Weights of a small self-supervised image encoder.
Model: 2.14M parameters, 32-pixel images, arch convnext, moe top_k, num experts 32, depths [2, 4, 2], widths [48, 96, 192].
Rows from block 2 of a small self-supervised image encoder, named by matrix and row number. Rows with one number within an expert belong to one neuron, the router's apart. Each number is 50 + 12 x the weight over its row's rms, rounded and kept within 0 to 99. All counts start at 0.
After each expert's rows are labels from the 100 images, of 14848, where the router gives the expert most weight on average: "top examples" is what is common among them; "colour at peak" is the nearest of a few named colours to the mean colour under the peak. Only what is clearly more common there than usual is listed. The data: pen-drawn characters of a made-up script with 800 signs.
# router: router (model.blocks.2.mlp.router.weight, 32x96), inputs 0-95
# up: expert up (model.blocks.2.mlp.up, 32x16x96), inputs 0-95
# down: expert down (model.blocks.2.mlp.down, 32x96x16, transposed), outputs 0-95

# expert 4
router.4:56 32 54 38 56 65 52 55 58 42 45 44 35 55 48 59 46 66 58 47 31 24 35 62 55 63 33 54 38 55 56 62 73 57 63 67 60 69 51 54 51 45 22 52 55 48 44 69 54 62 45 70 24 54 15 47 35 43 45 66 34 59 77 57 44 29 47 54 54 63 43 53 42 59 54 66 36 40 51 38 52 51 40 42 32 52 66 55 49 47 41 34 51 55 36 53
up.3:66 64 63 52 41 45 38 57 70 58 51 56 56 57 38 57 34 52 68 57 55 57 39 56 46 32 50 30 45 37 65 52 47 42 51 44 68 66 52 25 57 60 51 35 57 56 28 76 54 73 34 48 33 52 39 42 38 58 31 38 51 49 68 52 52 34 47 81 40 50 57 50 40 69 71 52 29 45 49 49 45 68 52 47 28 47 61 45 28 52 46 43 62 37 41 39
down.3:56 68 33 25 64 46 74 43 46 56 35 50 53 56 42 34 43 55 51 45 30 57 22 38 51 46 85 48 73 55 37 51 54 48 39 24 44 47 45 53 65 43 60 48 50 50 47 44 63 69 44 49 47 65 55 54 50 51 53 33 62 26 43 45 74 44 38 48 48 52 52 40 55 56 65 49 66 60 40 52 71 55 62 40 65 27 55 71 51 46 34 30 41 57 52 53
up.4:53 55 29 54 48 41 29 39 99 58 54 56 37 60 46 35 51 49 47 39 71 57 34 45 54 36 61 63 60 47 42 50 51 41 56 55 62 56 44 43 57 38 50 57 43 48 37 57 36 54 50 43 47 56 40 60 50 61 37 46 66 67 57 62 25 50 52 74 50 58 39 31 42 73 61 56 34 51 76 36 54 51 45 60 27 68 53 50 49 62 38 43 52 45 45 38
down.4:57 52 44 42 65 39 52 53 41 59 36 41 67 61 57 26 57 57 63 61 35 45 43 61 60 36 67 63 63 45 29 55 62 52 56 38 28 45 51 55 46 59 45 39 48 53 53 50 51 80 43 50 49 41 60 46 52 40 54 45 80 31 42 48 62 58 45 48 44 56 49 44 52 55 56 59 64 42 58 59 61 69 44 48 73 24 45 82 52 48 37 19 56 83 51 45
up.5:46 65 41 39 43 47 87 45 35 50 38 32 61 72 51 46 47 66 34 71 39 49 51 52 45 39 52 61 36 49 55 34 44 61 47 41 53 65 53 49 18 63 62 43 48 62 58 52 70 54 50 48 56 48 69 64 49 41 33 55 59 47 58 39 77 24 38 36 50 58 46 53 47 39 51 44 59 39 48 44 60 53 50 49 53 57 56 58 59 68 29 34 55 19 65 38
down.5:75 63 34 61 60 67 66 53 36 47 26 73 55 56 40 75 38 48 48 49 48 32 56 42 53 59 69 37 58 81 49 54 45 57 48 45 57 34 37 72 55 56 62 69 49 34 38 55 42 42 62 66 35 54 49 49 34 62 67 44 46 43 64 41 48 51 70 38 59 53 59 41 53 41 65 18 48 61 53 39 61 54 42 53 48 65 47 49 67 66 59 55 46 46 33 61
top examples: thin pen
colour at peak: black

# expert 1
router.1:75 48 68 39 32 59 47 52 48 67 34 43 50 68 74 53 35 38 70 57 48 39 37 56 33 61 56 46 64 71 44 45 34 44 39 65 50 56 31 65 41 41 46 58 50 58 55 47 54 70 48 43 35 46 24 35 36 72 34 58 25 59 41 56 63 34 59 46 47 57 50 57 23 50 33 37 36 63 47 62 64 65 47 47 54 43 64 46 37 34 45 45 48 51 49 57
up.2:65 42 42 43 43 66 51 45 32 61 51 65 51 43 52 36 57 48 43 43 34 56 44 67 29 57 41 64 27 44 38 39 50 72 25 53 57 41 45 75 40 47 69 47 49 59 38 46 74 54 54 52 47 38 33 41 57 38 54 60 49 58 29 70 52 56 44 48 43 32 49 46 30 85 40 49 66 52 23 40 63 53 34 66 64 52 64 55 43 52 54 33 57 48 62 53
down.2:44 27 39 46 55 38 45 54 43 56 44 58 40 44 33 36 71 53 76 61 45 40 40 53 54 46 41 51 70 44 56 45 32 42 40 31 50 69 48 47 60 56 29 41 50 69 63 50 51 75 70 45 35 52 49 46 43 61 77 44 51 30 48 52 62 64 58 50 34 47 60 50 55 53 63 70 39 44 36 60 64 49 67 49 50 57 79 47 24 55 57 36 62 29 60 42
up.3:38 51 61 41 49 53 58 48 39 49 46 63 33 44 58 69 72 40 61 39 35 51 45 46 05 56 51 59 57 39 74 52 34 47 05 54 53 35 53 71 37 51 56 43 49 45 39 62 51 65 44 54 45 82 52 37 45 47 33 58 47 36 45 52 45 47 52 60 56 41 65 43 50 54 44 59 45 46 52 54 34 51 38 60 55 28 58 42 54 50 60 48 60 69 52 65
down.3:28 24 42 47 66 50 50 61 49 63 43 61 33 41 42 54 59 50 50 45 48 36 44 40 34 51 48 40 67 38 65 47 33 44 27 49 66 47 58 54 65 36 18 59 57 51 76 40 42 63 57 45 62 51 61 60 41 27 55 40 43 24 43 48 53 63 43 41 58 68 62 41 61 52 60 57 47 70 34 51 66 49 65 44 50 23 50 56 38 58 66 50 35 31 45 41
up.4:59 55 55 44 41 53 44 59 60 62 55 44 30 50 62 54 39 41 50 58 53 32 64 39 82 64 40 55 32 65 42 54 44 47 75 50 42 48 20 43 74 36 47 54 48 59 53 61 72 45 44 70 67 06 45 53 46 58 49 38 49 42 37 68 54 45 50 24 48 45 31 60 53 55 39 61 47 43 46 51 68 51 66 45 52 45 55 58 33 43 36 51 63 52 44 53
down.4:45 54 45 63 64 58 58 62 26 57 70 59 49 53 60 54 50 31 51 79 37 59 61 62 62 73 36 58 64 35 63 74 53 35 53 56 59 71 43 32 43 60 65 47 73 68 30 56 50 45 58 45 61 46 59 51 47 57 24 43 43 41 63 57 46 44 55 40 29 28 52 43 38 40 46 46 42 44 40 36 48 32 51 28 56 68 33 57 41 50 45 56 47 48 53 41
top examples: only straight strokes; one stroke
colour at peak: grey

# expert 14
router.14:53 57 43 44 52 70 44 34 49 43 57 53 42 47 34 57 47 60 22 43 41 67 50 70 69 72 64 33 52 60 46 49 22 55 29 57 49 64 45 43 48 60 54 45 57 35 40 52 66 48 31 67 51 55 50 59 46 18 71 36 53 31 49 61 56 62 42 43 41 57 42 59 60 61 67 39 39 35 43 36 64 37 38 61 45 31 62 45 46 51 63 38 65 34 63 43
up.1:42 56 45 50 63 56 61 50 50 39 53 65 39 62 53 44 53 68 48 09 38 56 34 60 62 57 47 45 69 59 45 62 19 64 49 41 57 50 65 61 72 67 43 42 55 59 29 47 53 51 57 47 56 46 44 37 55 45 64 44 43 50 26 43 63 48 35 41 45 75 42 43 79 31 39 50 45 50 47 54 57 40 37 30 53 45 54 68 53 41 82 53 56 42 52 50
down.1:34 31 40 30 37 56 51 60 58 41 52 58 25 43 50 51 46 53 33 36 31 48 37 58 55 60 53 50 56 52 59 36 15 70 42 39 59 50 74 39 28 30 45 28 51 54 56 57 54 33 48 50 53 67 37 65 41 53 44 42 31 61 47 39 46 49 25 50 65 52 42 65 47 57 55 60 36 55 39 49 32 50 41 49 47 28 58 56 50 15 52 58 42 55 51 51
up.2:55 44 29 44 37 73 32 20 58 52 62 55 45 51 57 58 32 52 40 47 46 53 48 46 47 40 50 49 69 33 39 38 65 47 54 50 46 66 77 59 54 79 44 56 52 40 35 63 66 37 54 58 49 61 29 38 56 47 69 64 53 33 59 61 31 67 24 44 40 57 53 40 35 36 59 49 53 34 57 53 42 51 48 73 55 30 43 55 50 45 28 65 44 43 58 53
down.2:46 61 65 30 31 68 53 50 48 50 65 54 40 72 71 44 47 43 32 46 52 33 54 63 38 55 51 53 64 63 59 50 61 43 61 45 71 61 77 58 47 69 53 33 54 33 46 67 63 35 46 32 40 51 29 57 52 41 36 58 37 69 66 42 51 36 67 57 73 56 46 56 49 46 35 39 43 55 59 55 46 69 36 50 54 42 43 74 42 30 70 61 53 45 56 57
up.3:58 30 57 49 40 59 31 43 61 63 59 63 49 52 38 65 18 53 47 43 51 65 59 32 60 41 59 41 54 40 56 57 61 40 36 52 57 54 48 44 19 47 44 57 51 48 37 60 64 49 35 50 45 32 64 67 53 46 68 35 67 31 78 57 40 61 57 37 50 21 42 47 21 68 59 47 41 36 43 47 42 50 49 68 46 49 68 49 46 63 51 57 47 30 44 42
down.3:31 69 54 54 55 72 61 38 31 42 45 47 57 68 69 48 30 63 38 53 56 31 73 43 56 62 72 43 48 47 62 46 69 63 56 50 82 41 47 59 60 51 54 60 55 68 60 46 51 57 51 61 48 59 78 62 37 54 47 57 70 71 60 34 34 56 61 42 52 77 40 59 63 42 57 52 50 50 54 49 56 57 42 46 61 53 32 70 59 52 48 71 40 49 57 42
top examples: one stroke; only straight strokes
colour at peak: black

# expert 28
router.28:37 59 41 50 56 51 48 60 36 40 70 60 64 42 52 34 62 61 68 40 54 45 47 49 46 31 75 56 61 43 49 64 69 65 46 37 62 53 52 69 40 49 47 51 63 62 58 43 63 49 56 29 35 57 40 53 57 57 36 66 58 35 27 26 72 35 45 64 60 62 52 43 37 40 51 32 41 41 59 44 62 58 73 29 54 50 34 57 42 38 48 53 47 18 64 42
up.2:34 44 52 68 52 37 52 52 53 61 51 38 45 18 60 56 56 35 47 60 42 72 61 33 49 57 58 41 57 47 44 55 80 34 53 43 49 65 59 47 69 59 34 33 40 51 44 47 35 47 59 43 74 51 37 54 37 45 53 46 59 57 46 38 51 62 60 55 37 49 58 44 41 69 43 40 49 40 35 49 31 64 64 63 66 27 29 51 55 48 71 34 62 57 79 34
down.2:67 56 74 52 28 35 58 56 24 46 43 69 39 56 38 42 19 69 59 53 77 46 50 53 50 40 47 58 46 50 35 47 55 47 55 61 64 33 38 58 57 53 51 70 30 49 55 59 48 56 57 29 46 30 67 39 38 42 40 30 57 50 29 57 41 66 54 50 39 49 42 47 51 40 44 53 66 47 78 50 63 68 51 59 54 57 62 46 27 53 42 33 58 52 54 51
up.3:52 65 51 59 63 67 43 50 43 52 63 60 61 46 47 54 28 34 51 28 58 42 54 58 71 53 64 58 43 63 59 61 43 53 61 42 57 58 38 62 51 56 45 39 59 76 34 47 54 19 46 52 40 48 50 66 58 49 41 44 65 34 44 59 19 63 40 53 29 32 44 57 60 64 32 55 44 61 66 41 59 45 36 66 65 39 51 65 64 47 20 40 48 28 45 52
down.3:39 50 78 56 53 53 49 57 37 48 49 48 51 45 44 47 53 31 67 59 36 43 54 50 71 59 62 71 51 70 53 35 42 43 58 61 58 67 37 33 61 38 39 46 43 52 64 59 61 44 62 66 49 44 53 29 63 42 44 41 41 62 78 60 48 51 40 27 50 58 52 51 45 35 61 29 48 59 47 82 54 33 60 53 35 59 39 34 47 65 57 50 57 64 40 83
up.4:38 47 69 59 54 29 44 64 60 45 42 77 52 61 38 55 46 56 52 47 62 58 41 29 48 45 67 64 50 40 27 50 65 46 50 58 53 70 56 60 46 30 41 59 64 59 57 51 54 48 37 57 42 58 38 38 62 58 31 81 67 31 50 56 49 47 73 51 56 24 47 40 61 43 27 39 47 65 56 54 43 63 47 60 69 28 47 57 36 39 37 51 45 25 52 49
down.4:41 55 53 55 44 44 45 36 54 38 39 54 51 46 56 29 30 59 44 31 39 44 40 34 34 43 77 41 54 65 57 42 61 41 61 62 51 40 40 65 57 38 41 59 58 45 36 69 44 54 68 38 63 41 44 60 34 37 62 47 53 57 46 59 57 56 43 33 52 67 41 61 30 54 59 56 66 17 65 54 57 37 71 69 77 51 63 35 45 43 57 48 33 57 40 73
top examples: dark on light
colour at peak: white

# expert 21
router.21:76 52 56 37 59 60 51 68 59 66 48 40 45 60 44 58 35 64 56 42 55 48 50 69 53 56 39 45 58 31 54 74 31 71 55 68 61 40 42 40 59 28 37 48 33 40 31 65 57 49 39 64 38 47 54 45 49 38 60 68 37 50 52 55 74 36 41 48 36 50 50 58 54 27 40 69 42 35 46 33 55 55 57 60 59 71 66 42 52 61 22 62 33 49 47 44
up.0:44 46 61 80 56 48 38 48 41 60 43 54 60 20 43 74 58 49 42 57 51 65 51 43 44 44 43 34 42 29 49 52 37 72 36 45 58 68 57 29 52 58 40 29 68 33 61 60 64 37 56 53 47 66 67 46 71 21 43 75 40 59 51 55 52 53 43 52 41 63 42 52 68 53 57 51 58 37 53 54 71 50 51 47 35 64 55 56 53 44 37 58 64 28 42 36
down.0:45 47 44 48 59 33 55 32 71 36 61 64 49 21 60 15 44 48 34 44 41 60 51 51 71 62 50 49 49 33 76 57 46 47 30 52 58 53 54 59 34 38 37 29 56 61 75 47 57 67 37 58 51 61 51 63 56 60 39 66 56 62 70 55 52 57 44 42 62 71 37 33 67 58 45 56 36 58 44 47 53 51 55 37 42 55 55 50 63 22 54 55 54 49 62 47
up.1:54 64 47 50 43 41 46 26 46 62 50 27 47 61 58 49 42 28 46 46 62 62 30 55 48 59 66 46 40 62 45 65 45 34 56 59 51 25 29 47 43 61 39 54 42 43 39 23 52 50 33 53 58 30 51 65 58 52 48 24 52 66 56 53 54 44 67 33 74 45 35 57 47 52 55 70 43 61 42 48 55 69 28 61 42 25 56 57 58 70 43 71 39 51 58 41
down.1:45 67 47 53 49 65 53 53 17 60 64 39 74 61 37 53 62 30 50 59 38 60 43 59 66 66 50 59 55 29 52 70 63 54 50 41 58 51 48 46 32 54 53 58 50 66 57 46 51 56 44 43 52 28 46 33 44 58 21 44 50 56 74 55 63 51 67 34 41 35 44 55 45 38 28 37 44 32 72 60 58 48 53 52 69 65 36 62 36 49 56 68 47 65 40 47
up.2:63 46 58 56 53 57 33 58 46 48 55 58 44 46 54 42 64 58 49 50 32 60 48 61 28 17 38 46 62 51 54 62 51 65 41 34 55 79 65 21 53 58 51 38 43 33 63 57 52 35 64 28 52 69 29 49 31 47 59 64 31 58 61 44 45 48 64 73 33 65 48 56 46 55 52 64 62 52 39 62 61 61 61 51 45 68 57 52 71 36 64 53 64 35 48 53
down.2:37 38 54 38 47 47 46 37 72 55 44 51 37 59 57 56 34 54 38 50 26 55 43 35 53 61 63 41 48 26 77 51 48 61 67 60 70 40 86 69 31 48 37 36 67 51 58 58 52 63 56 51 50 56 55 65 73 33 49 50 60 54 27 62 46 35 58 54 59 43 61 38 47 54 51 54 54 54 46 29 38 62 52 48 69 32 46 59 56 28 65 51 57 39 45 43
top examples: thin pen
colour at peak: grey

# expert 18
router.18:63 40 67 53 66 53 52 40 54 32 63 58 61 61 52 56 65 48 33 51 42 32 59 46 41 71 48 52 55 79 27 36 49 46 28 64 39 64 71 58 45 34 57 45 62 34 79 59 39 54 34 68 43 42 62 40 43 56 52 59 51 54 30 63 66 42 50 44 57 59 40 52 52 72 55 69 40 33 46 46 60 49 35 35 46 50 55 41 32 56 47 58 59 42 25 59
up.2:51 54 47 55 51 52 40 40 52 56 50 45 53 46 53 45 56 42 57 42 68 43 59 27 67 59 56 43 56 37 47 43 48 33 54 36 49 49 42 60 36 42 55 65 36 47 80 38 40 60 50 63 61 24 45 48 72 66 59 48 61 46 40 49 48 43 67 38 63 32 36 68 56 50 42 34 61 50 47 73 22 50 48 34 51 20 28 53 40 57 66 42 33 57 19 38
down.2:42 80 59 38 52 40 52 48 46 41 38 50 49 51 72 31 63 56 40 65 52 42 36 40 45 40 64 53 61 52 52 25 56 65 45 52 45 41 60 54 38 33 62 36 68 51 47 52 69 48 27 59 42 65 61 55 60 47 41 39 83 60 51 58 54 35 47 45 59 40 65 47 49 46 46 38 76 72 53 47 73 62 62 61 64 40 61 70 45 65 50 37 41 54 29 50
up.3:35 54 68 44 48 36 51 46 32 41 54 50 65 52 47 55 85 50 49 53 66 41 55 40 60 48 47 63 59 54 38 46 53 46 55 53 55 45 35 68 32 50 63 51 48 43 63 42 52 61 55 61 55 38 77 40 55 53 69 46 46 62 34 45 39 40 65 39 61 42 38 59 72 55 85 23 60 66 60 39 48 46 47 21 65 56 41 40 31 50 52 43 52 29 51 33
down.3:45 46 59 51 39 31 53 52 39 40 61 47 45 60 53 51 38 50 41 45 36 59 59 54 57 55 58 58 54 59 66 63 61 59 50 58 40 41 20 47 31 38 39 42 54 51 52 38 54 48 16 62 55 60 51 56 73 46 56 46 78 53 34 75 65 51 32 34 69 36 69 55 43 38 39 41 57 49 38 52 45 55 63 51 38 43 44 94 61 61 40 47 64 45 50 43
up.4:30 52 56 48 50 68 64 49 24 48 54 57 63 37 46 64 60 49 50 58 54 68 47 41 78 53 65 52 60 62 36 47 54 39 45 64 31 44 50 61 38 51 48 57 55 33 53 64 47 44 48 65 48 34 65 37 54 60 62 47 52 45 46 42 55 27 56 57 60 48 40 80 51 57 57 42 59 54 46 47 32 52 63 25 92 42 51 37 30 61 28 46 54 36 44 40
down.4:35 58 66 56 26 52 39 37 54 27 50 38 66 59 46 40 22 52 37 40 62 40 46 54 60 46 60 67 37 69 58 40 66 52 40 53 35 44 42 41 44 47 49 45 41 69 53 35 63 47 40 59 57 50 36 70 69 52 68 51 79 69 50 63 51 59 18 41 41 61 54 50 55 45 46 56 58 40 56 60 47 57 58 46 52 36 49 73 45 72 66 49 57 30 44 41
top examples: only straight strokes; one stroke
colour at peak: black

# expert 19
router.19:51 43 41 48 37 65 29 48 73 41 74 58 64 59 72 42 72 40 64 44 67 43 51 22 53 52 65 29 70 50 51 68 66 48 44 40 56 41 50 65 46 37 49 32 46 51 39 25 52 53 48 45 52 55 46 44 57 50 64 40 55 29 45 42 64 53 63 60 57 48 47 54 31 42 61 40 39 50 65 31 29 63 46 24 50 46 43 58 34 51 58 53 28 61 43 54
up.1:36 56 45 70 56 58 50 37 73 68 56 33 46 50 43 44 54 36 36 64 65 47 24 32 53 39 68 42 56 54 46 23 45 40 44 51 54 31 44 69 45 46 38 42 51 60 48 32 47 46 40 42 50 37 47 44 59 69 69 43 59 47 39 51 45 46 77 33 53 25 49 63 44 35 58 45 33 64 53 35 50 54 46 76 70 51 34 60 49 44 67 62 40 67 57 47
down.1:45 47 43 48 29 28 27 53 53 47 45 40 54 25 54 32 49 23 38 58 64 47 58 71 47 52 50 60 48 50 48 59 54 52 28 43 64 49 62 57 43 64 62 37 78 60 37 32 49 33 57 46 57 39 37 41 35 59 44 66 52 60 50 63 39 63 32 62 53 47 38 66 50 21 50 59 38 31 62 68 44 44 53 29 74 54 54 59 42 47 60 58 45 52 37 46
up.2:33 44 56 29 39 46 49 40 51 33 57 55 47 56 59 61 62 57 36 52 39 35 51 48 55 54 55 51 57 71 48 51 39 55 50 43 48 60 51 61 40 49 46 53 44 47 39 81 53 76 56 52 43 47 46 56 42 49 34 51 44 38 67 47 62 40 39 35 73 69 44 49 66 38 32 68 64 53 47 68 33 37 39 41 77 22 67 49 57 51 61 34 50 81 75 54
down.2:45 62 57 23 40 57 30 51 76 60 47 63 45 49 62 51 55 59 39 46 46 55 37 40 55 50 44 54 40 58 74 43 44 52 52 52 36 52 55 39 57 43 44 51 41 59 60 43 46 48 47 35 43 60 42 49 54 39 32 70 32 26 29 71 61 42 50 65 62 69 59 56 60 59 71 84 64 51 40 47 54 53 71 47 39 48 53 78 60 64 67 36 53 29 39 48
up.3:42 50 43 68 46 31 43 35 40 59 50 65 58 57 59 50 61 49 56 37 59 67 61 49 29 37 71 52 56 72 60 67 72 57 68 51 62 52 43 50 53 44 69 40 41 60 38 25 31 47 52 42 36 44 35 54 37 32 67 28 54 46 54 44 45 62 55 69 27 64 39 49 71 60 61 55 47 59 65 54 52 47 61 35 30 70 33 52 35 40 47 51 45 48 66 51
down.3:46 84 79 56 42 34 28 36 23 25 54 41 48 47 49 43 53 41 61 53 52 46 43 62 76 66 39 68 29 47 40 47 42 49 61 33 47 67 53 50 55 39 60 36 53 48 33 52 51 37 43 44 40 28 46 24 53 49 54 54 40 57 37 42 26 61 57 52 64 54 36 48 47 35 51 33 48 68 51 55 54 50 39 47 47 57 42 40 32 66 49 58 58 56 37 60
top examples: dark on light
colour at peak: white

# expert 13
router.13:60 48 43 39 56 59 35 27 54 44 33 48 51 59 55 52 67 63 60 46 43 39 36 55 42 62 33 64 70 74 59 54 41 58 54 61 49 28 62 53 60 49 43 39 47 34 46 42 56 31 54 60 29 47 24 67 46 53 70 69 25 41 66 51 60 39 49 62 32 51 43 42 59 31 37 60 49 71 36 47 48 62 57 50 68 39 68 48 66 57 31 58 36 53 35 49
up.5:40 58 42 56 59 48 56 61 59 43 37 52 63 60 49 56 33 61 56 39 30 46 51 62 38 34 64 51 44 42 51 72 55 50 31 40 63 56 63 53 48 74 28 44 41 66 38 56 41 45 50 20 50 45 56 36 59 69 31 57 49 46 39 39 71 56 60 48 55 29 45 33 38 45 41 49 74 52 51 69 43 62 48 43 45 78 48 48 70 57 46 47 28 59 79 56
down.5:40 69 53 44 33 38 39 49 40 52 69 55 49 57 73 53 31 65 44 43 45 37 54 53 29 54 54 71 50 58 54 68 64 63 58 56 30 55 32 67 48 57 68 30 40 60 53 37 49 49 38 37 55 47 47 47 64 58 31 32 48 38 63 46 72 44 34 36 62 66 40 60 35 42 62 41 42 45 59 58 17 35 52 43 26 54 36 40 42 42 58 59 48 56 44 62
up.6:32 39 37 72 52 45 31 34 64 38 47 53 88 62 37 33 40 57 47 32 43 64 49 41 46 43 62 63 55 69 58 59 21 51 42 53 45 43 67 67 55 55 68 51 51 52 61 42 36 33 42 31 52 60 44 72 67 55 55 62 59 42 48 71 58 48 53 45 37 41 60 45 56 39 38 46 39 57 32 50 72 35 42 49 50 49 54 49 51 77 53 66 51 58 55 53
down.6:32 46 62 42 54 43 50 35 48 44 53 42 62 47 60 34 50 45 47 25 63 61 53 57 57 60 30 47 60 58 61 45 30 35 29 49 26 80 36 39 62 41 57 49 60 53 48 48 63 59 46 64 39 41 54 37 64 64 34 42 41 32 72 48 50 65 30 25 47 52 41 57 48 61 64 56 44 59 28 54 22 52 52 35 28 59 64 50 42 48 46 29 42 52 56 51
up.7:38 47 36 60 66 44 58 39 46 25 39 63 46 70 62 36 74 69 46 51 75 43 52 44 38 52 67 59 57 47 41 49 47 55 51 47 62 32 62 52 47 57 38 36 58 58 47 56 42 26 63 53 57 69 42 33 74 46 61 71 57 45 55 43 54 47 44 61 31 46 57 52 50 35 36 50 22 71 38 61 42 59 43 46 72 61 72 62 57 49 38 55 37 42 66 59
down.7:45 48 48 48 51 68 66 35 48 40 49 62 58 43 46 44 32 61 39 33 68 67 49 43 46 44 66 27 47 39 74 39 36 47 39 40 35 43 33 51 55 52 38 32 47 63 61 71 45 72 44 59 49 53 49 59 58 67 52 44 52 52 42 39 66 62 56 38 50 58 51 63 62 78 49 51 65 70 45 38 36 63 48 51 50 37 51 50 48 33 42 36 39 20 52 17
top examples: thick pen; four strokes
colour at peak: grey